{
  "crop_scale_min": 0.8,
  "horizontal_flip": true,
  "task": "deblurring",
  "hidden_act": "relu",
  "widths": [96, 96, 192, 384],
  "attention": false,
  "upsampling": "transposed_conv",
  "init": "lecun_normal",
  "learning_rate": 0.0015,
  "adamw_lr_other_params": 0.0029,
  "max_steps": 13600,
  "lr_schedule": "cosine",
  "final_lr_fraction": 0.1,
  "warmup_steps": 1360,
  "adamw_weight_decay_other_params": 0.01
}
Rows from block 5 of a small image deblurring model, named by matrix and row number. Rows with one number belong to one channel. Each number is 128 + 24 x the weight over its row's rms, rounded and kept within 0 to 255. All counts start at 0. Numbers have three digits each. After the name is the row's rms in percent of the matrix's.
After each channel's rows are labels from the 100 images, of 14848, where the channel reaches its highest value: "peak on" is the class under the peak; "strongest on" is what is common among them. Only what is clearly more common there than usual is listed. The data: drawings of small networks of dots and links.
# convs0: first 3x3 conv (model.decb.0.0.convs.0.weight, 192x384x3x3, each kernel summed), inputs 0-127
# convs1: second 3x3 conv (model.decb.0.0.convs.1.weight, 192x192x3x3, transposed, each kernel summed), outputs 0-95

convs0.141 114:139121088083141173124128139122111025112125124134135113105126126117123121117122125130138130079126125116096118123140073146122134127137151127115143133152109110146118115121148152117144212133100128146131138101126126129116140130154122124134139093138122090119122087158129110140127132134135157132139148143140131060181127135128113147130121089116121094127089115119137145132128128112049140148128
convs1.141 107:169084084122110128093134135100170106134105157111135067117128146124135142118173163139158140115128086134125132129128110099123144094154143161157119120109159106136121127111111164149113120132137170119147147160122137131139110148128106122089135118116097140134119100134084139119101124134172098144
peak on: dot
strongest on: grey dots

convs0.156 142:127124130136130115125124122128124157115129125130130110125123128129129128121115134131123135134124124129116121130130116113123129123136121132127133122111132125120127133123122116130128111129132146127147133127128122135138135130124133124142128129128129139154132128114119140113129130120135132129126134131133138135129121123118134121138133135127133121121133127117126126125124118127126117128137
convs1.156 196:090110146154111131120121118175139118108116154147117127124145085116135133167102124141107070111149115138131129120181158142125155103108159091163187077124143118138117110117093138152092149149117154107105163146136134111119096128124124098144153110137092113118085142142101144103126122117120141155
peak on: dot
strongest on: square dots

convs0.128 105:114082151136115061134104108136111084125117136132123167108123125133133138134138132136057124144141123124043130093109141175133132122137107124131135126117107135154133150130100137121132111121140131145122132128124130127083115128110123122144132131119108155143123149105181141120128124079133100128118119128097113102097134135119120107144117158135127153102135120135127110131138078133045073125129
convs1.128 114:157114116136113149111078158129109158130107136138116133158070115103095178104126158151132157177135141081158127100145155112141094156164108148154132119113124120134139116107124116137146144157119150114110107107132159144122133139130085128179116085119086137131102141116111103144120164147155124083
peak on: dot
strongest on: white dots

convs0.153 120:117093113139088095103143126115142079125157133159124116117109127111121102137170128171125115175134131122159097125114118139120137137108105137130139121100115134122117136123121120109117141125159151121137122082125128128112148120120144134123128141127135115136154148116108115114129113125131125115119185141106125096041122119102116134126114142138131151119097114125126115104127112168128106131132
convs1.153 113:125159143092146106132110112174112154152133135086147149122151109127160088154146146097106115147133148117159156130127163135144069118098140114127148125147106129126150148143144098120143114157126110156140102106142093122096133107101160153178115119124162092094170101115122150112105085133115101142
peak on: dot
strongest on: complete

convs0.61 086:104088129118096120105084115118113141088089105118129155132147137130132123128111125119084140142107139113103130154117123135118146113162106100118130134117108117124128109108118136089153186117160100125146137181124119127144120136119120113122118100116133165052108147157139103118122126131127138126131119116117115124126111121132091138125128128103125133121097141130135107115111138086128164131125
convs1.61 096:124121102116170067134170124105125140095125140143112157106137167114183117147069147103134127118186088125111103181128155130155126117139141116103129106147130163109140082114138129162113161099139107153127148121158149140155114113091122145170123129163121127109129152139166174111115147118095135116
peak on: link
strongest on: complete

convs0.81 139:139100120163132104149148135135142109100128135132127087120149131125123125132115133127093123192122127121090124151136114000126143114114139148133120142081132138108132130135089143145123121133103137118136120093133134119168151133131088121153127143133122103107132113113000146144124128083116113128110169139142122116093138130126147115121119111128130099107139128104124137131121099139102105113132
convs1.81 104:172162146110102141085127133124101156143149131116130145139124116152069150120133159101112140105097154107119158115112155090168142162133138138141121136122130113144168144119134132132154129140116153087123155108105083129152103142119124112023150139141162120180168120141136153094122131133098155108
peak on: dot
strongest on: purple dots

convs0.154 090:116131125118174068117084113124121124137118138131128045138109124136133109115112141127105118123126101113070119098121111157121136107131113158140120126112125142106139117133109140162135116128135137141147129130125131136128132130130127112124122113138132095071118116159160131126104133088127142123130159140121118104059127126124142102115124112126127116088128111103137130107120132114089137126114
convs1.154 102:143149126130139164119139134146132096140174149125167162149120141154156132152157101133079131145133113114147137068103096110148081133121141119152122129125130081134130155103115092109139135157123119162174112129097139105141109152157149117195156129132163133126138133157112149115176153136106085140
peak on: dot
strongest on: orange dots

convs0.108 104:127057095071103154084096125139119121112121120127125118185159118111141106115116132107120149076134127130106140128142078133128155126118137122117126148057126127118121122123135151126139116115123080149152128104127120134128115138137107128155144124134135114034118112137084130127137142130131132124134167123121126025168125124130110149119138116130128112143121127130152151111123114124106137118124
convs1.108 128:144090133147094115154129102095130160112107116075109106123148146103155151122101104132168117080114125119096096133143161167134137104098139103104115096153092142103127093166162111116146133103081114154114125110139117103110135115100119113101109112136131144114105149149158101160084098078139121132
peak on: dot
strongest on: red dots

convs0.157 092:132106149121117095143178128134106158107119138137131099155149129140146113121142125173187103117128122138114125139126112152134133144135128123134151136141117139119110159126131117113117104124121137130138134125125123141134098126120134123101095146145135129077127126094134134112128130127126129125129106147121123119105131122108121125128132145123129135136148129091122121134120137124082086125147
convs1.157 111:132101131178095107121109125140107122170170120131112150116129145121095155122156118176125114105091140135131109120111137091161096107132125124137154144127121069107112169085143149141118141124113116157107110149139122147127124157108156113101151111111140122101152108100125143090128123171152096117
peak on: dot
strongest on: grey dots

convs0.179 100:130136162139133076139131138142090106115141102119130135136126128151119127127127125109081146208132118140138131126099161149136094122098076152101109120152160123115119126138117097130133167121133171116132124122125128123169078125127124127128126123115144168182124139122149126103126126097114097134105124132113117120102137122116150148118128149128116148114126127130143110108143115130081125122115
convs1.179 242:144118118100133160098088135132125098156120145147146118146102098149113143099150138146106156156117109097162147090124091093114110130152101165157127157105153107152154150090108172162144101149164155111140147124099156171144100134157106105120153122143096139177121100093097166107153147159152163106
peak on: dot
strongest on: white dots

convs0.187 099:123097144143114117110151117135111174120123126135124115109129129130139134122113129079169114127129131135104136127151128142132152128131129115132120139155108133130129128120132124113138115133134109145152126131137119134127113139122120122117107129118127093082128140137111142120120124088136138128122131140131122134101136123116120128131124144118119130130133126113134157136121149119072131127126
convs1.187 132:133123131166094083132132138140131136129091116122152157131140132136121094166146139144143104080095166168111104113088168116153113128125156124129108154121123115121120150139132076172126125137139132109146109131129156135123131162064146089104145094032123098077089105116126155087088131150131141138
peak on: dot
strongest on: grey dots

convs0.169 090:136105120128149133113155129124137118170123128123127130118128127089131128130126118071095139143119100128106116124118108182121150123108137128141144142124100141134136130122124131116138138133152102136143127122122120138103131146113109125133118111126125079151129134152106141145127128109123138129133154160112136160108139132111123116129127133122129131118128121098117133103120080126082117133136
convs1.169 112:144117110135143138079101150137140116141160138168153168144139138143105123115148149143114150107099121138169125105099111082153089096153102153152137140098137082150078146108097129155133148143140125110189159124100136141149084150112113094106152116120112124121114110103116163093138126164146158153
peak on: dot
strongest on: grey dots

convs0.80 081:132114127093126121142112121130146146101135128120110133077119115117133129131126128124138121121126136121122137129140121143126127119129116092113120135133127121136110145126145123104140111117135121123142114146119113120143127109130116125093139140153119127106134131121128124118112121124128108124125134132130135147144120121116096105106122130123123118165146114137138139106121117115120132120129
convs1.80 091:146134152125229118131152157136097107164079171138120140104116106149139090138143148122101122152156143172142134160161107113089098145113131094161131114137115115110124133157123097138142117138157126147145141190133107121164120151165159129110148151127132138146135123142110120143136120157132139141
peak on: link
strongest on: complete

convs0.48 125:131080131116135130111134137120106091045134129123126132149148133134126130113132135157136119096130120129165124132111115085128132135122125136133143129195122118105102144125099132117126127127142122134148133039128121132165133136127145123160123118161129175162132123116094125137125140146114113125121176115122129000147109125121109119124123129135122129127113147106123113103125152139117108123141
convs1.48 155:104130093149133087158157089135113163091132104089127137103153137097158119107106109092138090098162137131104104151144132157143111108096155100129115111149103149111091117142161091118145139097097110160104104126174096140109161108100144125148112112114135118106120151135159111143114086107120111154
peak on: dot
strongest on: chain; grey dots